{
  "arch": "dit",
  "model": "image diffusion model",
  "dataset": "pen-drawn characters of a made-up script with 800 signs",
  "train_examples": 395000,
  "image_size": 32,
  "horizontal_flip": false,
  "conditioning": "none",
  "objective": "v",
  "cond_dim": 128,
  "norm": "layernorm",
  "activation": "gelu",
  "mlp_ratio": 2,
  "head_dim": 64,
  "fused_qkv": false,
  "qk_norm": true,
  "inner_norm": false,
  "patch_size": [2, 2],
  "layers": 10,
  "width": 192,
  "positions": "learned",
  "optimizer": "soap",
  "beta2": 0.95,
  "lr": 0.0022,
  "beta1": 0.95,
  "shampoo_beta": 0.95,
  "eps": 1e-08,
  "precondition_frequency": 20,
  "max_precond_dim": 1536,
  "one_sided": true,
  "adamw_lr_other_params": 0.003,
  "grad_clip": 1.0,
  "ema_decay": 0.995,
  "steps": 16400,
  "batch_size": 256,
  "epochs": 10.6,
  "lr_schedule": "linear",
  "final_lr_fraction": 0.01,
  "warmup_steps": 820,
  "weight_decay": 0.03,
  "adamw_weight_decay_other_params": 0.05
}
Rows from block 2 of a small image diffusion model, named by matrix and row number. Rows with one number belong to one neuron. Each number is 500 + 25 x the weight over its row's rms, rounded and kept within 0 to 999. All counts start at 0. Numbers have three digits each.
After each neuron's rows are labels from the 100 images, of 14848 (inputs lightly noised), where the neuron reaches its highest value: "top examples" is what is common among them. Only what is clearly more common there than usual is listed. The data: pen-drawn characters of a made-up script with 800 signs.
# fc1: MLP up (model.blocks.2.mlp.fc1.weight, 384x192), inputs 0-95
# fc2: MLP down (model.blocks.2.mlp.fc2.weight, 192x384, transposed), outputs 0-95

fc1.300:495511517487512552484502478522495513491555488485489500397486489534516477515518491543508506558525495499531519512496492496501488495500492498504492513498505492490483480560517509504479449489508495498545496493520488501490508510553467490515502514511512472510481485499517485532487493475519488483
fc2.300:475468494487454506539485479441481549456492484538529532526518510495489477535539472504505529437479484489528488489495500509503520508472506536501489505507521524497480508515476531530480490492494493517478447566504529479483499513441528496451497480541513535505494503508501496497454518497544482461
top examples: four strokes

fc1.197:473512522520496520537522479477531482572520498490488501482511465522509507507525486499485514502530509463504508466556502475460483490477520464475455469505482469478523509519494479522497502480500479499521473530503482482482499526469466508489478525484509475507518535514461473481451470554498493511
fc2.197:514515527480496518448436517506484506558479522528532475537518468480486499515464484514491487533488515562514533496482509497498510512531441506554475511487490473511504491518510505507519497571520506461502521522452505520521525496482496499524560494507524555518507527523510517501488545507501483494
top examples: thick pen

fc1.95:518488504478514443497479517506508500507450499497487519600521522493492555487483516454495503451503495501530506499485513517507496498526510502487518521490518508484504505406496512485491538518517507514506477500517509494497473459448473465502479487499501508496509519517488511482541503478505520508
fc2.95:481500492455477510480438484544518468507439503494496468517528520481515520498496498486478506447489500447526517504520475498503506519492442467518509479505549508500494527524498513484483513531460493483477473394483495507453527491555514512503515507514492503544503491482522468492521476503511515515
top examples: dark on light

fc1.104:504461522490509510506482493467494458504477550483465507543482478503543509474482474530528553491452451457504485461526503472464518483529503511555497481523525525519520524528494507505516489542533502481500543504477497542503482445508502488481546481494512511506501528516515483504513482475525473503
fc2.104:517502506461525504474484518519448528490478469505508475516497508506508482504515473499488478521463511532489576476445507498527498559539481493490435543452505486495512496467470504481477492502480508478474488496530518535509470484461474515486481452457528539471496472477494493510530498504475474511
top examples: only straight strokes

fc1.123:508468496518527526485458528488477496512516482469503500525467510497529481507475491490501496498502510468521484519446485468483449586541504497517505486463501518519549487511489516496551545514519512502502515500489479525466543499498481486523551500469513503469477545455534483518483534473519541513
fc2.123:481489507498484523506522538527433572482536519518492494484491479498513507489466492505498509518469503508488521484494529505520509508534468485482457554489503493527526494460479473504487512476478496487500483513525544522500513479439507527501517525472502531484497500490470515481485534519498473473
top examples: thin pen

fc1.11:479484484531506524487542503506499468533576497509517495469507527492505493492517532453524520482529508525528492491519493501500515495495519485523469533491478509443517523536508496522487493518474487491492468491546524453471485522496497509512532499480488546486509483495515520467553508512515525500
fc2.11:498455494532475525506532506479502493523528494507531508506546477486550496494497528500481487530487519533514507482465461511465496511484506557476467484551502444514496504515510513465511501521516488502517462518546472499452501527498486494462508496516514475492502502496451504493541461507500494490
top examples: four strokes

fc1.210:492521481473494502496512527471514501484533525519499513454489504487473471487504497478468487513495507510517475475492486631488523511505496510487462488519537490530510495485510464519510473495541514494522489531522503462494545492526501486520527549555514495490376505491443541499516491489517477515
fc2.210:501555497452538490507523506544520538507527490477480489503473483483490462489478522494534496494502518515527483511515487441520502500496492470535495474494500497512508498506492455519508555461467510493456501509549466484450501442496483509467479479515507529443501528498478502495514534503491483523
top examples: dark on light

fc1.80:492520510528486459470504483514516490522491485514480505542500526468515536509501508565489501496509502527500483473487491509502484463478491520582475560526495507507528455453489506514500537491486508497491515450536507529483534480455532455492515489512467452522517504438495503482531492475483504496
fc2.80:503495459545508519554507503520510516500476500504472525498500510481497512483499513497498475503514506491528565504474471511450484512509495501425560508530453473502518501540494521513482506482522485514516513526541525569508541496509407473527445485484490523513506536515501516520536491516513484457
top examples: thin pen; only straight strokes; one stroke

fc1.105:516517527477529536520497497524517522495580482520514522456496526453486496492527505520524485507471508525534458495503483457495525487491492521497519538524498522464490442534514506511464478478538487500527527485500502539509486484529475524486447502501494479514501494509536514482495508506523487475
fc2.105:469546529469441496492465515464520476449548545514513488445525529506496481463489491494517464468534484494536494500475507498506479487493469524489520455516509516486525534494517506508519544502505485488435476466520481549510506451480573499497520490500499519504503517463506482540501493480505508496
top examples: thick pen; four strokes

fc1.282:493527502468508516512514494518503520556531457502490533434500503527491478517518454502509488510504494528499511484485516448485492553505480490465501480439491476534468502534503508525487473482496488506557499488548497512492501506525429500509499515522503498501489528492508518477491553496494499510
fc2.282:515489457471496518492506493481516515588488498506512477486499487467491508483484523510480533503512520444505497488502514508548470505478524458528502535545484535501488481513509473451530512488526481526477515498498520519473502476531535478506526485552525507491500491525488476493487439507486521521
top examples: thin pen; one stroke; only straight strokes

fc1.30:493523469491489538494503496499512516482569525490513513406492482482512455513516481545523501521487501517519496464474512504491507512503530483502500519521524486509531507574505487503491444518518508514494503511514501487489482515548500517516496514518531513492464505476507522517524503489506508531
fc2.30:486485462501488503525529417493484523526525488532473505526494477484493436519475513501497510468499529510503498493532484488488484480497431491492521526472523512503504499530505539494550490475512481522509481459475530480467490532485515475470492480533519526509502493526513486528506488501495490527
top examples: thin pen

fc1.314:500500497498489495521451495488510491484490498458510463568487491489503504501466490495527501482481502458486521517515489530446527414495482493486468518478494495483511494490521494522536482546499495513511503488453493507523484486474504461507495514507487550486463481494522548504584510523505504533
fc2.314:510470557520539485495520500476487505528473495545529475547490527527500519539501476502506498511526495522497480504421512521483506526547481533505493490560496517500498487473522499534546487489499495493468498496433530463542510503505486499535498491508475470471488551504511523493562480509507490529
top examples: thick pen

fc1.226:523493497488506518494490509487536478531473465492521486497504495525528494504493502512516490495490482516468464468496515462449474490471480536526490502491527492554476450531515502482519484478468483509481491498502458511517495523527522509504516498554483478515568501499535509501460502496486498511
fc2.226:501490502477506474495524503532529487553536498497524490454482473522484527512488527500506479511526501510497496494508502511493452521469492444482509509520534451480505508475483500469505538482529500503475504529477472552525458484509501492525435519501504470516507498478480501507482513494491502523
top examples: thin pen

fc1.186:508484476452484499463481535472508532528480491516549524474518511476507505494496490475513521492512493551488512446465479517474510491519516489514520499513545487462534492496509489518497493541503502525495508545522491512502540484497502514502518529483525562478386540491499530532497455509482531487
fc2.186:506494469456504505569490501560496468517521502508531463493490420516512515484520494500490484481502506540439462503535511511525536444485491528495576514514503495497510517513497470484504510515533501496460495537507481485476525542497485502529497514511485440509501493484503511506504538506490511498
top examples: dark on light

fc1.266:514520465494527500501500491496500509496455515481490495482498519474494488520512518420524487523458505508532479490488459447497533507521507488517526494478495506517529539495485496546511519484517518498464497539469524478504484487483471527473522535516498525523552509512499519462538504467493511465
fc2.266:478486469503486495513519494506510513450538492526474472505463521489493507510552497479489485507538501501521517482484492509496538443537485485502557520521494468499503494484529469480522469495479485482469538465421494512503479500517510468529509512540470484530499499464487537515517438486493526502
top examples: dark on light

fc1.378:478501521469487496482477504504514472497490532500477506501497478506551521467495493620522466539529494466485519458536523473457509533498490528509489491491461497502585479507508502534512479471469524542532486469506494568488538502532536532526540501468516487498507459508495461513478479488473494505
fc2.378:488522521427527494469521558529513483504477492475518478499521487518500455501467509499507502492482499483492480479498468503513523467476553488487386540473507517497491503461498475511491513465492501533502485560510491523480509477502453537498490503497506514516500511465490520497469521510498498520
top examples: thick pen

fc1.153:471509527486541491507488532487516479491519503486547486507497510465490505455505510534501480450501511520537515428465489492439505477501489522520436500492499482492570500498498501528512511504519489481514532477490514497522476528499455519490506479576475496536531496496511485492490495505497503524
fc2.153:496494511522471504507484509475475456530516463476487478501480461510509494491465479498500499497490478504519527479520497517516465517481488475461455535533505531501505497482479467511497514526520498486517523527479449482565519519531492501567526494507535432510500485494494541498478506512535467501
top examples: thin pen; one stroke; only straight strokes

fc1.248:473515491500483498497491500523509504525549490502479484500509530501515496489510521503526495503545490518522526498510526508533465493449488493503484493547485476476510543482514494537496540502478475513515470483512476452503495485490502485484532499491555516513466524496490474473513489493496505466
fc2.248:511492521516549500487557473542484498525490514500470503468493518513491497497486500497513502502479475494481532504520498494483414512542524484560464484451472479483506511494498520524490486492479499477501490471493467493510534495481466483498450509483498587485492502509488491545472535497502507504
top examples: dark on light

fc1.212:512517500455527494492480504505479443517477523496481509513506476491475506504517465502507524547458502492516444506525460509480506453489489511477517520491509491455466525483455522511460516561525487494482486489497509453486475478482486506507550526512511526482504504521493486491561462542480509518
fc2.212:505508499460485487514480516515536508492466487503513513522508507507489519470493495503498465444492498560504571498436556497498489501505491445535531505519515531473516492495521498480462503532522512505520503504465493508528536480495501491517467516487471537518506519500488497519547543515528454496
top examples: thick pen

fc1.288:472491510483499495512499491489480475497500562525471529504481494452476527480504489567496503472522483484495455468532515487442537524496510522536439479525498481539584505508498484487501534494487477501498511498513524513491473511485496512475523516521480494483496529469496478494462498495517477529
fc2.288:490527508506518500492457512488448455485498496498506471495485492490477483488520473499498488533452500530502586512505457517494526526497480470465443532487496481524508521465493520528461511539495493474508526532468448486522503546505487483559506493470497506468501486522500530504487491512502486496
top examples: only straight strokes; one stroke; thin pen

fc1.257:502473490510487506481481503480506506495510486520517492518485533471491509455483513463486474510485492476482511495499496455527484506470527491487488527500514505447510527506477485525466495522470520498521480535515515515524556480487508423481507446523505511461527550488520479530466486474503466500
fc2.257:463509518490514463513466512492475504486494491480515471455521472490481487489493477501496502518531486488493545520496472540466477522507476504516476519549480491515501481464484478529474489511505476501530529488556510515473501500502492441505532499465444523529505498518484511502483522500499486523
top examples: thick pen; four strokes

fc1.217:504481467468492473501482488471491502486495521525493454435505520508472500489502497542512512508538519494541480508503501527502536495503496507483502507542497491526548559501504491499520513553485498468535512476493523491473467463522507491518525518440490523495526462497487483533574510483498504523
fc2.217:491507466477490498512500505480504549463473495475534520529463531516497519508498499503544493509521524501523503491457466505542474481502470477516509549534528474489484503468499534464490459537536483459504500494474516459457498475466502540516488494492520443470508508497509518525525515473495494510
top examples: only straight strokes

fc1.276:484510459503492482489506510484483506515534470498482463536502514485534458530499491451484500550544521505488485491508483518503533492511507448514491494518479503441456524507518517488482512485492495479523487504521504508485500507493482551445495489456462497469488484495508533503539505490483528507
fc2.276:505475575503510510519498528481512521516522483486447490492497492493479493515493488502503495521511511542506504504519507500519557514512530495504539468507541492501482500472500535446496475510468475509458515547453498501490487486473530503451530505519423498538516504523512508490519526500489500494
top examples: only straight strokes

fc1.152:516480470478511528507474513495466514510569509502480488523489475492483467512475521399495480487497484481512486526463511488444523492503512480453524522513521531510507490548508497540527484496499519496519518541484512537529507470502490488502473513545511494502474484476469495525493540507494480511
fc2.152:533515524499502512523481504461471513508499491502470513499529501500505516504465516498495448502494493496481518503502473502494474571518477517497486467528463467508506497443501517511491534461546495498458490502480485518463521467494503488490432532493497540483489523520551496482518525505514476499
top examples: dark on light

fc1.347:475493489497529514602521507465485443492492526479499488442510506499494471495497485508492536509486480497455448495501437521533529529532469505523505509494520499504524504497520550510565486504492494463524481470461515523485506483500496490514522519428527535533498484460517502469527515500490492514
fc2.347:461520461455490491435539542515530515474481485497491485500533511514483524518461494496481482501506553471496516506509412505525500494532498522457494529528512502502497505494519473522510491504491490508485503486416527471472520484449474531485486525480500448485497492495501524493525505493484468530
top examples: thick pen

fc1.62:495508487525514479531491467550510488446505481471493521494482501519502499497470495559518502509491527489484502529543532521473508467465491508485477477470530506479474482498497543480526449483461514504483497535471506501506549479533545453537443498460425542495476494506483496506482442483495504519
fc2.62:510528500441520495517510488520474499478450505519486518505493530503510482505440494505489513527512482446528522513479496486525456607504477483484506548529505466488498499504523478500527507450471495491515503536511491516462528451501479470552468477457496447471504500474495514505512511502518479517
top examples: thin pen; only straight strokes; one stroke

fc1.286:524530474507522481491515505451517477499502529537521488577499537469506508479479509531515472515467522506553494452488513563482496512490475518468469475519523493510560478477504506505506481471505510525471524486499498490522533504463518506519506499527443488506412516475511521520491478493485481474
fc2.286:491503499521512490548550520517538506489477495444561487514437467516513504496519510503471473476544513530530479514504496475516487475469554498554503519514485506493513502483487511478495521462525492492505517460446422553516558482502462496497512515473512541496497545492495493484485509496483501504
top examples: thin pen

fc1.8:511489501460522540505491510503500549501559501518506499459486436510482478509492511522487457517490515474462525501504517554525520524509468487543496512510463513515515482544515491500499432507513496491496477504528482563476488509538488516494494527445476502510438473491459498481522498485495506468
fc2.8:472518538438505491488510517472463505514507515444465525508495493507476459521546463487479488513507520494489453513484469503496538504504535530478466473489439504517511510496486473510477531527494518496532462474506501530504522501538511547466469515440486503516501534495523492509508488508496498451
top examples: thin pen

fc1.348:494533506508499463521525524500486493498465506508505545578522484503497550486503525412501515454510489504486508567505490524509469473485510473484458512511495512513469494446493502481503551507506501490486483506514512480501503493453506506498471480498470499498499526500467501505474496515526493527
fc2.348:533503506475462487487529517536502475515547517515484492521575508520508518501541501482501502543465499488487486492474533507508506556519482535497454511496475537509497527509478514518495467516473496508509508525537492483511498497541495509488499542493515504526496452462514480488480509511527518501
top examples: one stroke

fc1.234:500484498491483540503496547510491502514482496500490498441521489473487511481506520445503487537537493516507496445492496412493468513449474486479461541523506514505469482538501505537513511482480498475534485465497512457492502493493474504513512527539529482502549514444483507519497480498476496500
fc2.234:471480443497501504507479548449512471518517486537521489528525470496502498493516494512501494476470463507492547497512491516525480492450497503434520540455520482506505468552499520467473501556516506507478514560427493495469493495479503532518544518527479523509495519528513516498480477492487495507
top examples: only straight strokes; one stroke

fc1.357:478488503517496446494509485503503477517444502507478519557505526518502532503499503468498502472516481505501499547487512471502517501507492530491470517509473504494459525450497497498508523494494495464496472474485503526480509497449493482507491475507491503504563521502497509504576491461497492476
fc2.357:512474467479521518482474439493515484524463495442511474481481507492527513492513460492494500490458495474498502486512482532481490535513540456533402473491495514492519513452489490499490486510469507486577503484476514509508504518500552537476472509547504465492499486483510504495550525513512493478
top examples: dark on light

fc1.10:495523485503528509484538508485507489519493488507531518503504535494510504498480517474497551489600492494496470477523416495493471513474500510572484509508501478575456502486497494494492522512535495477517507468521488443491505509497506505486507491533503510488508485533545495512515450500527464515
fc2.10:480483515508505511519487463505484493478535495484488488493507540504522518479551499507501486481491485511500505511491519506441468529513487493535479509486473512506498503508491552533507547468468481512536504510501482512518509498533515478486525497481472513509498490481499497526526533504502515504
top examples: thin pen

fc1.135:531498501485514456526506512517502514481505531511497472562509484464483497495484522530504517497472513502536500454511509544507511462508487550498470510499498506491504452478540499489517489524491503509447520517480504529517526505425526521497491506484450475520383500492505517492506486488491499483
fc2.135:472506497518450482494557480507533537479482514452483510537450457496511519486519508499511507490483489512564529510497509490525503529488538478526513529529469481496492493485477489501494482488506508489502532488483459549510553521450440461527482510468482510493492515462500493487553500494514490509
top examples: thin pen

fc1.169:508501490484509513518464435521508483546489520486510463507525502470493518498483522537510470516534479487512502523480509547477523498513490524487472493489522494522490514505499497488517515480466495485529490532503477500503545526489498517497499544512494490493428504513490491468456501530522513532
fc2.169:515449502542482505497459432494506527532476525494488528483486524492514512535495477507512517444499462459572482496526502480512490505523595524522544530486478521469478485482496499561483493497484490488495488559514489531488502509500523539467491509522543506512494480461458479478513502494519509504
top examples: thick pen

fc1.70:497506513484510539510465493487500493518546499525507480461489494467533469507495494475482499537516503501450483504503509493505486511458481531505502508515501509488477452537511508498502486490516493488513490489487489524498593515529488536520515546483498504501406492472529496497488488512543532525
fc2.70:510507479478507511493501531573464464530534510463547564477513452488499512503480494494522472485504506542428474496450507509545488456507447474489566455515439478496502516502521497445477495511497489514460510529474467504457504506460481514515507499467542481526499496496522511522521527512500507524
top examples: thick pen; four strokes

fc1.1:508505497497477486482487486523495501491494536506511474461502526493478492492517463518554505545489494559523503475483515503490510483482506567520525500512478491475500521488524472493478473547506478513520513469533523472508438489482462579464477502495479544515492510523501553487520483477485492408
fc2.1:498529485496478529510524460449504495451479504504470520516536509510494479495495526493486517448513465425523512511541514487472565514492482505486496528476442525483494517515530470528513525516520473545509472475532495459522530519504548499496502497466546484489501511437502491495490524495454469435
top examples: four strokes

fc1.353:484501510507500510504508528499505488483500536466536482483549542477513527501497495501483496472494533527457479531510495503521465502482488489469495483450518468504501462508523483501494466488513495468507501496498512464459481446538494505523504498489538512525482510493507489536497585494541527507
fc2.353:492546461526461486481494497541515521434492509519477508513503559525495491450502479503490443467517515485495531533500527506512467484477487522501462526502494542499513485530484528509516463487471496517492542441503559437451500488542461496537473503502539544472498463491496499485486480475497486500
top examples: dark on light

fc1.39:488556527533499486504533549487477462497494489485510467482532518476537498477511511538520518466497519489507502468508519531479470475462465515568488529504495502544515484540508464505540462503496509481470500465491507488505559524502469465485517506492499479505447497454518522462565518473486486519
fc2.39:476522492523505504505521516506491505512502515569528516508499515496511495510501527497478494495541528563520502502468463525475471510489538524461517477513451468497511521438496464509509553499532494484540482559496497494546530517481491433489478524491512505517492515522493494517558468496485469517
top examples: thin pen; only straight strokes; one stroke

fc1.193:488478490482518480518503510512509519480525474504457499510502452495467525474491534507512490505554514473461506524486533544513523445529486483507472504563507511471499481515496481470523472510488505512483461478513484508480533518501489495489500544489475514506473487437529512529507498477485513511
fc2.193:497507483479504506503472486508485491494480500506479519504519525503505502506491504500503496493481522538493541502436500482473477562485506492490510519499521517491494498505472517459494477465509505492494484509517467517499491514522489490500517495504485446493494486476495491510500499504499508449
top examples: thin pen; only straight strokes; one stroke

fc1.331:502501504488525506544501524468486491536479457517481564498577487480517506490480487452483482535518509483518501553475515463493540498484479515456487530548483501502471477490497517482512511484515472476531479404547482485503504544524498534494436509457470488467486488455503507547492466540527491503
fc2.331:506507491453486542474475519515498509532543502481549439488514501529500513528494464510512494549525491540516497516438481496512510478496528492553533473495520498487476487500465521455506508521454498518480525527533490515518471520538509551536522512467478447490498509520468515504530559503491506514
top examples: thick pen; four strokes

fc1.37:456464479485505467543472547485506474549480508437517519484517495481519498467475457503524459524477475526485498480510557487491471563486477536439482475462493508496535481501503509502524484482469523523531497442519519547504560507489527529526506509553478477473473449476508482499495486500550496494
fc2.37:509440442464507528460457554509502484557508508546479470476497498518489502487452494492499496510503482449490499519507484505489508462546516405542464534488510476490468491478492468495502483491489483578498528473499480551536512461510462496514477506538483505505496519536508523517486490508542491480
top examples: thick pen